{"crop_scale_min": 1, "encoder_expansion": 6, "fusion": "cross_attention", "fusion_encoder_head_dim": 64, "init": "trunc_normal_002", "eps": 1e-08}
Rows from block 4 of the fusion encoder of a small model that answers yes/no questions on an image's attributes, named by matrix and row number. Rows with one number belong to one neuron. Each number is 128 + 24 x the weight over its row's rms, rounded and kept within 0 to 255. All counts start at 0. Numbers have three digits each.
After each neuron's rows are labels from the 100 texts, of 14976, where the neuron reaches its highest value: "fires on" is the input token at the peak. Only what is clearly more common there than usual is listed. The data: fractals drawn by 1,000 iterated function systems, in grey. In brackets: how many of the 100.
# fc1: MLP up (fusion_encoder.blocks.4.mlp.fc1.weight, 768x192), inputs 0-95
# fc2: MLP down (fusion_encoder.blocks.4.mlp.fc2.weight, 192x768, transposed), outputs 0-95

fc1.102:145134128075111119135130096150154120121141137136165120141123163125119149092147153093126057146123132104133148103103164094137116159115126129068109129127142143093124176119125127139117139150117131131137188120158122137110110146107089085121095092179154108106140135138151121118124104130151116128
fc2.102:151143126160164149122122116109125141102111132085095070097140086131104117145101163110134188122123137145139099135106113122110142080113156118135138129095125125135114068104143157102123113129118087143092143087111093123113123110126137107090146135111137144178141111128076150136112121138124114134
fires on: "dense" (56); "three maps" (39)

fc1.431:139139106104148104151161115147162136072131130116170144153133170125085132088104150128141144135094125118133113067111078113078114141141130082099144115133161135112072126118155120170121164106149122095118136139106140134117119163089136152172174087158116155124129153085119104133142158077104107113
fc2.431:102066138142132119117120087156139122137148171131104125098130091090175105140134102125108132101118135159110127173147162117164100137169142136119128131119125125145145133131129081103130126117121144093145145122140122157102138131127123109106092145127132148084199134122097136115130142191119135137
fires on: "dark on light" (53)

fc1.88:139083115123140138129086150111142104129139121130163078137125139132101134142110114109140112098140134098108125169150159164092114163101131122135114081120181086095143094146123088134176088117136173121115075131123106159148145127109139132123134149073159133142117148127143115114105139073123117179
fc2.88:106148149163150138083118098121120153109122133129124151151160089161109117138173129137142138120106130147118128089130084118163138158108142122087114130096147164088070124068141115174118120102146110123129111093148130124154111166133153103152150157179111127133155149139130134120157072156131104112
fires on: "two maps" (56)

fc1.468:102129142139133068151111140131082128114125116116123095189118144100168156105131118140140139172116138153119117144148074142123120114124151136142138121149114142123083096158146142115112120108084122143127158166123124126161163135127143114098126170085151087132099144086100156181115127114116080174
fc2.468:129103130077144137088121096117139131112167100181159143123145131143148127175123153141129130157153106128108143104075156108145128096135111110118114136126125119136169148114146107117122151133156145150105150127136136123075180150102131091127082094169102101089123121120109158092164124145146171101
fires on: "two maps" (40); "five maps" (33)

fc1.277:086139096143105151175127146086080118141119133084138124073125114109110145121104134150142111156158105125093129125140117095138135089159130098132179123135065118139109154115103122152086116157139124140072130132105161167122123111137104155130162079170132165113123113108104114102083094076117151122
fc2.277:119114099091150141098128149176195106147144137125112144131127147140131121100113110134165126089122104120113128114142121100117168120128086195115095149139127141105177120152125096121121113100111118123165111140157092105176100147132135162123114145134112138162164096175150146136167132178088083129
fires on: "dark on light" (97)

fc1.355:122125160124101150111164129114123124116125113109109099129134144103129157096103151108109158145194114102148107110093165161104115136075152107149116146107099143137123135128134122133127141127156100105105092116132133166123132116155160131098135132131087159133138116116125149141144129135142138119
fc2.355:142120130129145087128105140159100089123143141146153145154148135124112134114112148152104141087110132153134089119165071112110180102152100145129116133170141076144141131134115130098138151138112152128139120126124118133112107139130142131146100123121143096114111116099131176124149116143133065109
fires on: "four maps" (83); "dense" (17)

fc1.530:151154134088135151165102115146125129077171066086142157145144122122133099146165152158107111130140153139174189137113156124180114169112124113094171129161123125138115120119144169170089132135095141139128133115132111141129148128117133139113096114142128116095142154134165129148103098119154110141
fc2.530:099140166165107111139174070149139094131088157102135123138112125137132182103125095115155164092112105132102134087082098164123163125136120142139134158149114085141157131143153122098110133173123127115125156158156097122150115124153153131149144163114131167148130118146146166116130168120095120133
fires on: "four maps" (39); "three maps" (32)

fc1.712:188141144154118085128128119140094077107130115147161154130152143123121129120166122128027123117181143154127127108158132142134110140133134087142172111179134098133116121129115171117135140148157119122136121106137121116139124105107120127160129102153078124129151142132128103131136149141128144086
fc2.712:085135104102127199097119084069128113148124122091087099118124087124126109107129086109153149136071111150126128130126122125143145115147112143117147137107139118105147137124121124115099136145137147164128127129095149159127142135102101120139130145094137124117094119147117153108140087171096109174
fires on: "two maps" (74)

fc1.740:130123131135135119110122118135159166113133096120093139179102122100079095155196149187104108188158125130155104160128126127184165130114107151143137098106116108118126141122157125099141120136122119156149094121146142130117161125170123097131132111100123188123148125104075135118133097132129169122
fc2.740:140165116112141138080123155117085139158100170136088122104093140133141136128109129070162116128108132119116108069066131074100096139138163144136154176124100111139125124164112090137126123139162152096126154141162119112118119115123102143140115128142130105132130122095165139098158161100114106164
fires on: "three maps" (71)

fc1.471:106096107128136165117130128101135095144114119158135117154112085141170109113113131152141182160114080141115117152102116108137161146116176106083157126127130142116149132105178117136097155132117124100077129148095137115144150135132130138171162155120122106129153145139091111160131143179091093141
fc2.471:102159145096116109124131092112178144137149135158114106142128108149051139169116104090103108096157154131109108113145083131138130128127113132143081155127135110143106104122096132157166054121131153147154081135108155112103105138118147145107117101122101100122124113085184098129090154095153169137
fires on: "three maps" (49)

fc1.159:132089094166116122096102153093108143140114129144173123160127124137112116123094133114134101110158104124126118153090124137126113139172129183159173113108117132154039103090117154148086105135114182159072138146119098123098107133145094136162127159126146117157072133124181136136134122137122155142
fc2.159:141176120119151089138158090149095125120145104137133175099096108134136107137180129151079122158129093120112117095132138129103164084104136108090113171141126147108196173127152071101167131112106104129172164141150159122183190115107155161104144110126120109095146131106119141119180155145137098130
fires on: "dense" (100)

fc1.548:129123136134115183091144124112120120148125135095115146148097106098080085067147135107108151161188140083115181103160110134156133131081100129125112135132145115115141100139158111141133102101140099105141119145099140138085077134122096121123134144100156135132119143111143128107145128079139138088
fc2.548:144159156152198109142111150144149162114161081126140155105157152093138130154110130101140137087121114123136126149111178125079153131150142156127138144113154155112137161116134095106110148118136183137134138179101137122157153099160131135137103107102136164135146157131109120144135115146153098160
fires on: "sparse" (99)

fc1.301:115130133103093162087096137092163094116187104116117144141118133124160115128152131137073170084156102150155140161125147151194112156150131084140131071135153098138126135115077162147102169105110125137105107145078109113139123149113160122165179171183135114146112142116168137088112150112135129120
fc2.301:112133132120123150121139153137087142143135096134127078129133091137094138114096137097155130147130175150141175090155113128110141119110156148125153125113128097123143129142197103151129120152167136138147111135145140154120097131182140155067111061101098127104099153111104081141122128142156154083
fires on: "four maps" (68)

fc1.68:117095135137113130152144104156173133138131092163103125189109119153167172165126152130121131123133162080112129139116159121064083149156130088129076126153085095127098143152098137142128114131132140097091150101106153109120117145105127109113103120132175133094147117110129148108091154117138137163
fc2.68:140147140134141162080107117040126158131132144158111160110143166101122133141155155162153129142106141109140120126118090091167169100155105101116154140108131119139118127128133147080156144110179129127141091133139128103130152109121126119157125180124121114117074146104108165125131118104109123100
fires on: "three maps" (77)

fc1.463:094089173129121105142113095117127113118112099155093132097142136136159122068112148117109106139117137112124087142138120102143148127140127157107122123108119137119104126085127089129074049123133097097151074153101139163148122087137160175094147136102129140116161102138149117103109125102127117135
fc2.463:133126113137156145124139114119093127102159136101148122125124135113097094179106129129109154138132111182145156141171137114159143109140103101161125162141123140138120125161139148121142161166114141132138106087142113136148115158109109126153126144134134121104145151182161127119097131116118130075
fires on: "two maps" (38); "four maps" (31)

fc1.141:155101131137139121096132118118128123071131099136111122173206133127096110119135112107099147121164150128121110160104119148095152152124091126116153123146144091192149152166087163097109154135134104121101085126120094143162068119141153172154140173119121123129146104115117131138106168116147122135
fc2.141:096179121141163075130092121170150119148149135105124150154143127116189140114115114152112123118104151154158098111127168125133120116117109101147121130136129135127115115140136097162114103112145118141132141149115132126071183143099148122100145080131131104179110131130124121090136119154099091133
fires on: "two maps" (90)

fc1.290:143057111096100154094123156122120142148099141123159106159158156111121123093094130116114159125109110170105151117098117115102072137128091157170121121147129078121072109099128159182158103136167135114145128151134147188126157123152146110150106097163135128118126094141135130157126137112121141135
fc2.290:134140164165127104130165112134101146125141119093135170133101121143125159146184139134103132125131112095135107147156124138115133135133121129124089136128090132104189101157091131100130177111134136133084138125147115114128075160137121133152128147116112129110157159115099169141145162143166097161
fires on: "three maps" (50)

fc1.628:116138142106145153098149151129130062106124106093141143155122147100165108149144161150113111112106163119127123138169110106144141137150100131092148148153118150100105056098161127162129137160112149164085155120127115138091158099118128146135091171131139134141138161110123151099170102115109125099
fc2.628:151104148130124138163112113156104156123147128168079107142161101095103145119127120080132110134141109103151107155098110123136148108119131142133153129134161108089163136166150127120144113112152109147129096160112138099153107154082103111112134086160111110151108104116074122159107086135138117119
fires on: "two maps" (61)

fc1.549:140129128134156173132172106154144151144149123098119117154127131116127131089121130156120120147162125153144128172155191112095135145083122143135141082118131144128170142128102109105136138093096144087113121065118140090146091120137134157109161110084122148153146128154111140144126155174105136147
fc2.549:103140111130127165138083126118161098123125122167113133160161123162096122123115122155109150097087105140105110130123061126172112152156147116150099130106115110133101128139127153123125089153155137173104127163119127140110146181099171111116104151156111149120177097104143109118131101130158088161
fires on: "sparse" (46); "four maps" (38)

fc1.746:139148189117152134150143066128081174127126102113103153107135136135105121126111148097150159132106164104144118110121122138153156097132147164159163124149086126114114101119086150129142127155114099116138143118108191114124078124104136120156107108158166108134130171140102136136139117129116108141
fc2.746:113128112101087109148126142169129158156137117099099113096097098141156144112113087124103101109168079165096102136144143128087165104111133144112157167130145149134148134109135112128107119129178141110132145166168108163128181149169165166106134134146124135158133086110120119085139144150096196092
fires on: "two maps" (87)

fc1.48:085153070133088164112175118167152085117145123202154132127100133088086104132133138091144118106103117106116140143128109124128144131091103093108092145088130118105159148153127157109137118144126153133129117116130139151087119141136166140169157132138146125137136116150149151159139148112098144124
fc2.48:129106096155120098129108163104098134134128127075109119151095121147138120134144098148127118116135095161132142144100101182090108142178127146158112161102088105098104151091145073104123121165122131145128140128127104130182114137086133106123117121110094153147146161081169121102149118124140115144
fires on: "three maps" (85)

fc1.31:094132117134087122181090103093128143121113087155113100109126146088146127161103153117115139138120156110189119125155114099143116126129138108106175117135129134141095131127108095097182145147146123116121152149135086120144167161108131114096128113108150094140132164123112117122141111142142147180
fc2.31:133092111089122143121152130133133134140151099086131123133075097138159150104129175163100132156102132145103144149115131127100089077120164179134149130156126146113099132102126116121126139130100171125107143154095118150120115109094129150144118141135128152112120130090082158136106112121094127144
fires on: "two maps" (33)

fc1.522:156139130130116115113097134147133125125100126111109141143157118118070152121112165126130122134096100090114108129092120165110084103089116094132132149150087091104102122113168123129123132114127164128117113097152173170171131136100137143176174143112154134124151187152135135101141093104114137120
fc2.522:084133098138104120175136116114143110132109128093099123153111110151176111114141088106131166100111124151128120147165164079159136171112144156111125080129110156122114129154130099174142147135129128138126133135120121115113130120172137116097105114153108142122118080083138127178102148131137116124
fires on: "dark on light" (79)

fc1.67:160152112140146120106132111144117096104130143124088126178160151089100155131154179169108117107132123129146134117109143138134158147119116140132114085110139098111138139122141165137116080126150115077113130130114109124101135137130120131121070140136116163113131125126095108151122146159107064111
fc2.67:124171124158133132114098123142133160126106149128118115110127087143111143118137089113165149166105146156140097114154152119103127137135139138098127145131101146189121087099089040140114150107109116165116117106143177159104149092163129130081139097149167099126159102099120122139095149122123074150
fires on: "sparse" (96)

fc1.299:101145113135125133106153163128115107139147129097133118099161167137141144113098106077149130107161188155174144116096149102142172125098148091112131139125118180108095138123145160154146134091102115101103111128164188151087145125143093092137111156134122068113136169115146127138125132126094115146
fc2.299:146117145125131133139116121153144150106148135084148135122116102114102105135085109153144132145114133091082125130125110127080139124135115169121106123158114105144121104170105110080146125132118114151143133144121092124169095111142148137129117128139153142142114097188130103116112115155160130110
fires on: "sparse" (56); "four maps" (44)

fc1.323:145129118122165145129122110163141170149094110133128098105169129143134191117109124125134129162138123157115143103106172131158063136063089133095142126146087140123126144108068109183123165107128175102176135087111141129108108107151117134104128146112119112157133114113102130141139131113096114148
fc2.323:118155156142121129122148082135080101084158107121141124146130102101118105145121102085121118156092094125138143118152100102091178079155128115166131173098141128144103126179151183099097129138144119138113133160140129166120120136106140139129152134159137149103108135090163118107096142112132119117
fires on: "two maps" (47); "four maps" (44)

fc1.448:137139158123082110128178112102110143100126165174141103163135146093129160108137114142127136146122132118166138124129135127078128111118072164114131103082123149149122106144126103118110162091110138084165131132098102134154145119099120118137081148172203177102106123125075096087110177143139159133
fc2.448:104095120167106166133138163151116087169135119108130160078125162114147136135148123118148116140046113119158130142111117157135097126158121105119109122146130129123128152118111100129107144119122143149104152093132119118123107091141092114086129164099101087130166134140110121152133102104125076159
fires on: "dense" (75)

fc1.288:140128118198115129115143120150111078154136106105138120126122115118129105136123131127178153145176111182126125068171111119107135091161084138155149112156164169132112095116110142151145122136133135124096099121121121139109124098148122137122108162133145118133130155163122125155130108129130165095
fc2.288:100137135115122104124163140140150111153142139155131191126106152136117099147112154128096109103138138119136146138060125163126143156139149127152098125121054119128102138138107081133128095153104148154171120130115105098152101127130157168180126149146145127131171117106130154095140133140136121143
fires on: "dark on light" (41); "dense" (24)

fc1.608:141097144144121190135131098115140081159113122174151108087086136117125120102165134162111160151134164119151134154143115120120162152089124113126157134175145144077124129138148144150123177112130127139175154147124162148135104134161127132123143115129170155143091137139108134138144150117113170102
fc2.608:132112155051134115142109155122116152103159125077138122112139131131140135106106148110132115155124109162123147156070142124141108135148153123134147135055134138102095167097128124130142140136143140121095102130129101120095103109141126119120122128099159160129099108149128090127169104146168097118
fires on: "dark on light" (100)

fc1.534:149090106108143143106131130133106121114141091127136144150135145105107183142127081093100168108178180086134170085099142153132130126129174123158126127109131111177153113151138077096137113123121142172113165115104102141139134101150104125085101116139115088103135126118143108125154165093126090142
fc2.534:094149174138120125106138079085111147083103134119107116129106112125138090145102181133135107127086087153160132144166149179161175148144120134120109137108108135131199169125101152149158129132099134110195085136106148144128165168124149104124128160121118133124143105157147150123119129163110152182
fires on: "two maps" (47)

fc1.228:134151144146147155137076151123102118139132164133119133120131111109123114097095118132140117141128141134209106205165137140167125113131085170109184128138101136161089124108108109114150110144160141091095142117094105153145193164124083092116099090127111118148140133133126097104124126135123095153
fc2.228:129126090093110103113158127123128158119142103116121139127132130085130140107136151136131127119116128173115144117138145138136105115139139113118120127139124111101155153117136135094132155168109103153156116101129133165113124111134132126091089128141147149128089149141091132148134097134113120155
fires on: "sparse" (83); "dense" (17)

fc1.336:152158145169107123106162128104081109127148135143160160094124130106113139141104122087118069154167104121140108097136097125101152090101129081117172163154134097144107144144121135159122139143106115111124121112164144122106149159101088104132105120134131141083133126130123104127073164158098099155
fc2.336:112099143122168111096089115151133171131126145137143125130124132166157132084100122145132144113105145127119170136156156125120139134143137181136114103153142106134134109114141108077147137163141127143123133136113155131102103093127163098152158089137132067130125155180145177133152082106159134121
fires on: "sparse" (79)

fc1.503:140139112112123105101127119132144150160154136118085116127148115136160148122164164127141116121126145122148119150121166138143109134091103148118128181077182129120123160165120084140153165113124099139130130158119146103115123114133182138128135164157116207104116162151143119089141144134118116110
fc2.503:143089136127142111131168156101126109103153104117155144124084153132110125141096150125139135118202122098103151136124116113129146153134154117120124086173106114141118124097155164167125100141125142120119137135149113165154130109085090126167118086125101098129086141075138128120108118108126142119
fires on: "five maps" (48)

fc1.272:118140148096093159119149088162139126093145098113149110078138131135106161126094119133142094108138123134127110158140126164128108166128131132128094172122116150138128191116163186153134119133138119178074129131155144114088155107161120112164169141134108110143145109134159120073109091109182138094
fc2.272:164150102128173128142136129109096102092136101087121096116122162115133165184162157151138093130170132140138127124129112095138130118163117151134149151146126108148134081104140119127107147122136144148115132133132123113153092102156091139120165116127121117113115167142112159178111134129128118145
fires on: "dense" (100)

fc1.150:139115169139148157180114103134148126107122129138135090112149076105162123146158113139163132133142173098097152132150128116076142116131147123132126165140136126128138095130098144093139159147105082099114153147149116127093150123117082128148109112101094135157107125089113101146163132088159140104
fc2.150:134152125116122092123129149162106118130160113136130123092114157109103155113096132151149125118121112149130103138100119118123100086127122142092122110087099129094133166093127098141114108104127134130153122165089140110145099101076151111105082111173133122120105121138130133099109111143112106152
fires on: "dark on light" (55)

fc1.568:104114132114092132139077147132090168092097178122129120095166127107138104171149112111110111141138118107092117126121096100118155082142088148086096129155104130164121134156112145121132126114172113110141143103113079121138160172155115122103127121192109088146134097063149129129109139161130138141
fc2.568:116130156099172115118142148115141086146122071108122129153112124122126146071089157148155175125106144102136080154099111151129101139114133111152151144070122137148119134126107159121104139130100133129125110132161131115107114129116147117120146143061122135119121158152096117141113132119138104136
fires on: "three maps" (57)

fc1.720:183136108088081104148130100120144121122148133094095108150121095127137139153150098112111153111142119150126099109147118136087131141151101131115111121138155136104144157137110104122180125118148110171131101119113190115145111127147096140100153153123139190123110191152169130090178161146102137084
fc2.720:105127145159109116130152145117152170128121102163120121132112138111127163157119159120134082136118123123125162138099154139138137143106169150159146075176145079115111117157159135115099154130135154127124168144124106176125136130123135121143143102171099126143150113108077147146118108110170138135
fires on: "dense" (55)

fc1.318:099105127114163135126145133128152171148108141121129111113147171162114108153153136149149162153105139126177157162114127110124086083160150109118129140158093133163112058145088114178162154130139137127126104104110155146134091131106165115138103080125143115118175108175155123114155105137125123146
fc2.318:129156084116077096115104159095098152084122166177147109148107131099107142107125091150125078110146105140139101105151122165139140131116148152110139096129151115153116170119134099152118122144098104185148171165134113105121155132166122093096113165128105131140118126109116139111109097114147099142
fires on: "two maps" (94)

fc1.460:101131134148110097155142094129137131129123141128112130100136153127155143114127152135109097143073132127134120099159129103159098125103107133147169103046124115120085120089106125119098116118146098106135162151153114091096166139141138155097100129080109152117135150088094165154121076135122115131
fc2.460:119111091120128119102090131124098124152100115117125134084133150143155134176121117175120185091132141145091125134103103138152126116133140102129104147170100103128142136154133138117139159131095169138111152110104110156136118129128117111123126134166188102110128091156121128134125196155106105133
fires on: "two maps" (43); "three maps" (42)

fc1.55:146105101116158104123099109147136092106118092073141140086153161108128134124136135129151094131125126118123073100143086134128138126140136141137108133086153116079152107113101123171127109108109086154132143116066147123108191140131146124141090130129147176129137123103144150119109084133143116134
fc2.55:104119120137133171135127155127097156157159109130144126154129125147124140114124131118138167105176113162162153140103103135114122125131122117144116164127111172153115167151119161057146112131128114154135134088169115095138151165139127119117132173149108094090080125116123111144125122132131153097
fires on: "dense" (56); "five maps" (32)

fc1.736:159096141127209104135127159163132145111130101133132120112129093127118100110112166119136138131146074133116109135112106107119102155118178147113160105133115117159121118145151154140112112133133139109137097128155193115167129101173170157096157147104139082091144089114112114104122091120144129110
fc2.736:135115149159107119144141082124143116146124123155112097130136129140139151115103119136116123106092156115141133133120123135154130090138126093155133126146118125083131137062097092167099106140168119131079114166165135141145111131129108136145127147133123162120105151116126135175133138093094133103
fires on: "sparse" (96)

fc1.341:100139152146106096107118144141100176113150078134168136141148078159120115145137139113153132131127128108078107133128143128109117148134143147155089140126089078143151124131155118102100174159126152111108139157142112126130131160092103210124098097118114127132138101144132127172135143122129134104
fc2.341:104109105119144092122113127121157132136085115140070114134166126107160166093119129149133123110110156142152143144145162151089111127155150128132143118119092179113100122113127152123102094096146132100147079119136152119140156146142162111118110112147170132136091127097121147115123108087147128114
fires on: "five maps" (66); "three maps" (31)

fc1.495:118136109134072112137125109096089163124106139139068101137114124137144134138142119078123126138129157151149169147099137137151107132150069115144129097128134128149148134121125140134121108116130125093118101125078084149121131081085145131101159106156163164098119120105122155130113144123157151123
fc2.495:132129120105147133129140129178142081108151108073153139128161143146116150157136102120130134154113108085125147107138160131094083130104160121108093162110120143118158115139110116123103171168093125105142165108160171134097141160150086105127089099090121134155121131092141112121166126130173096124
fires on: "four maps" (58); "sparse" (38)

fc1.570:105102123127159086128169148132116107161127185139122086128144110115129137106133112171114155132124100141109142160105139112112137084094110125137181120147103099133120134132140128126139133079142113148146118141107102143118156092146152078116141126173118141132157051099130126165091160146119104118
fc2.570:139152099118091133078109137096109174139144081131119199140193145127111152134141159069132148132141166118152111091160159120148106124141124131121117123129135119130121123124090180114123149161075130130131118125138143145132119127139088158110131076101100142168102175132117113122097094121101163143
fires on: "sparse" (90)

fc1.760:122152119161206146125118135155116125132147130138172168131172126092125152125104097096148162108154147167080156115106135069166130168128146127113144154148107177158104110191161136118128137110146128154102126150104103147105126117139136153097141113103142134156093133126151142132090154144123099106
fc2.760:138145140159075069156142125080114107100120126101117123104124136136171078125146135136132150153130135114164091149121132161097169097150128125150138134161124095144151142102101150141165134103149092113181129056135124182158118140126101140132152081126084109147152156102125162166135121143112140080
fires on: "four maps" (90)

fc1.233:161112116104138140096116095118120179147143138136130118140150120121104104146163096138120147139142105143099168134129119146136168142123099149159161107105103100173147126175154167088112088112105147197140077156126131106131163153108142126118155124115110107131171149112144114116096165132129091147
fc2.233:148149130141126150114152113169131094089117161154120129156126104167111179123127136175155116112141158104150064106137104103146096151165154112135120110129119152142098139126157110126138107103155119127124142097138096128099104118154125108121150148116098167108105130117130101163127104125106170140
fires on: "three maps" (62)

fc1.441:113093105149133153110124141141119092089085109142118118155127147111129132128131162108132109143114144156135131146128134091147132116139176131148159112135119120128154081099122128156165110128138126149095143167156126085138083142147147155154174142136099114125125162113105126115126123112100127147
fc2.441:135139180073106108123121124119160173192187120126120118156139123092131126138123107157147113156160144071122149124111140140127151147130086132123138143124138140142104133153166128125131161144134138134131138145165095185104149117133100143172074095099114112083126150143128146129115136148100148082
fires on: "sparse" (96)

fc1.109:102148140091149123156094126120138128123147123096121146114107155173099120136095100120112128118115129142107124122114123100108155121124126142156137156103106117165116150076161149132116107094150096135106131141137155147123184141156116133139178153165114170143084085118095118081114135095133133118
fc2.109:088144100102121170149130072131154122130123147150104122175112134142072157095145160174133093121150124153106134115098092108136114133140077116149120110126102137171112091128069084157088161102103120129162107099114139113144133140137140121126111114156154111150151180162125142131129127124168088164
fires on: "dark on light" (84)

fc1.572:123123148107148125146134168101161097101114112135150144112145085142172156087129125124144124125146131124159112124092102157088175100135106154120117133109154182148147154138121092177115153175142140143096124134140118113108103178163133162122112138138160127172155121112108076119130177180128141161
fc2.572:180176123151107130100128120143100151145132123162094126180138150108124148114111148130128128095094134175105169085137138095139133166142123129160138118145126118123119092088111176143143092115101154084178129106116171123127160147108117128125135094094109137109117172154162174100135146156154125151
fires on: "sparse" (100)

fc1.147:146122109170106187124156159127170132156133091105112124142183113162131120176142143090156123162147093124174157114124133102143087165152133116098156146158095125137160186118154151116130132111120137124084133128132112112119133133128071125162124126119106129108088184118163125173130151143164110099
fc2.147:096140148062115083161113126129097112097144163122134110070119130109124154085117132162111095093111143155091099127120094168100133112109137149124081109149156117127110072136114141121169109119138162144154171072163179139115133117139129124089109129113149146153135106104117128111116120131124119130
fires on: "three maps" (69)

fc1.418:078126125113150158118132128129083101124164142078116136129159143147132100142147138119169078158102125108114143121137154120151171109114138121115111152103161084132115081099079143180126128139108136150118137147109105129115115152091123123111153153218132196102099158146153105152155123131126105148
fc2.418:176112163125171114124141095150150133113151160164161142126093136136099173149134135119079140112155147146108113147113143155116105108121122137146116170124112165156143169154159105093190129107112147145126133123134099143154157133161137172126089112112093066117150138153111135083124101144144166160
fires on: "four maps" (52); "five maps" (38)

fc1.369:130086135132103116116156131125165135134119157126094114168096100154150113097153146097116120137153134149134072108140162149139125164109119095129097148108125148136159082129068141143104103138114157090130129137181150115155113110176106074178139176163140149147117126095127097118093157114124139098
fc2.369:141090078117170142169106096142149085131147105141173169130165127124120135155127151118112151120131149171127141156127144107116118139149104139113161098109138083108170169151157115119133103129132102155108118142100117158108132124113084157108090117081190124116105132170143160151142095131102142155
fires on: "five maps" (88)

fc1.742:123134188143131155149115156135120143102103154126148129098127119135160119124144123161106116100109091121131098172120104160087114120109146168121112116121127114146112094116117078119121130142111152132177100163120160095194146100136127127120138174124131140123148155123152178133144099109099141090
fc2.742:165143098116147111129115128122124130111103136149127133149096125146145161110148109130135136150179103155130128109169150093171130126159088086123151157159159143131105118110113132137133116170168106127074114117158108120092111135127125110145154132132117152132171128114168108117130131163117172117
fires on: "dark on light" (35)

fc1.270:115102165149146110080069118140127096098139110122166140150151146149097156106122138134111119093110159139124163084152135153141130132155159125111089121098122132128141158188145156114152141176117167143128141135120160106140102145141158114136087111154104129117153144116164114145078134109124131091
fc2.270:129200186121084131106148113104107157124113139127082139119128116144163094149155147140140142154141132134172126097144157083133128136116102145112123083143155164105127131130140179148103136096158107104100108113126098122111103137122144122095122179134109125131081123162135108131140108150093137146
fires on: "two maps" (73)

fc1.331:128113140126081172108136136119126152149134120164095116152142113124145151173141110134123186157144183100154171092142106137144110116152121123133152150139100152138147141117103101132134092128122120094116153128097095152134121151115146134094137141142171125071132077090123161103097143145107157148
fc2.331:116161130125121135131112105155115116084149108131152136102117123162116115111132103111115086102141127167084103122081121118156174147082139138132146138133161086131103155113130143129129109170094135131125100151103146136095156112108112160155106073077128123148146117111123098152169128121150092111
fires on: "two maps" (45); "three maps" (34)

fc1.678:101100146115137135120119121108150128119136130149145105144129108080110156136127125129133111093160183160121140160148144143157149125131145132173120104156135131151135158118153153127116132105149156149091139114125118139173116114077127140147147088164118115136148138122089144126142104128095114172
fc2.678:157163083129118148169169173117130138163117134107081132123115139135144132132119124138140135151127099155096101142162109124132131141117164131162083134159151142173116121105108106161151149107126118099153139110131150133173113153114163133143105132119082143159130119191114119152120082162194128104
fires on: "sparse" (70)

fc1.63:151133129138121084114083160153119128087123125123077147134118126109135153109156138172139107105104132120130086157101128127099102144126104156126098169138151116102077143095102169144169161166154104104123094115130116137066152136148181083132154161130116133121144090143138103120099143139102112134
fc2.63:133128131131142139152127105136130151158116151112130104095139124105134134108123103070110123154147124080142159082122155137139119135060100099133173153093085093138123116149074075115114134122140152150100168083160126127111109139134138154168121111106087155117157149117132164143095099116167124153
fires on: "dark on light" (71)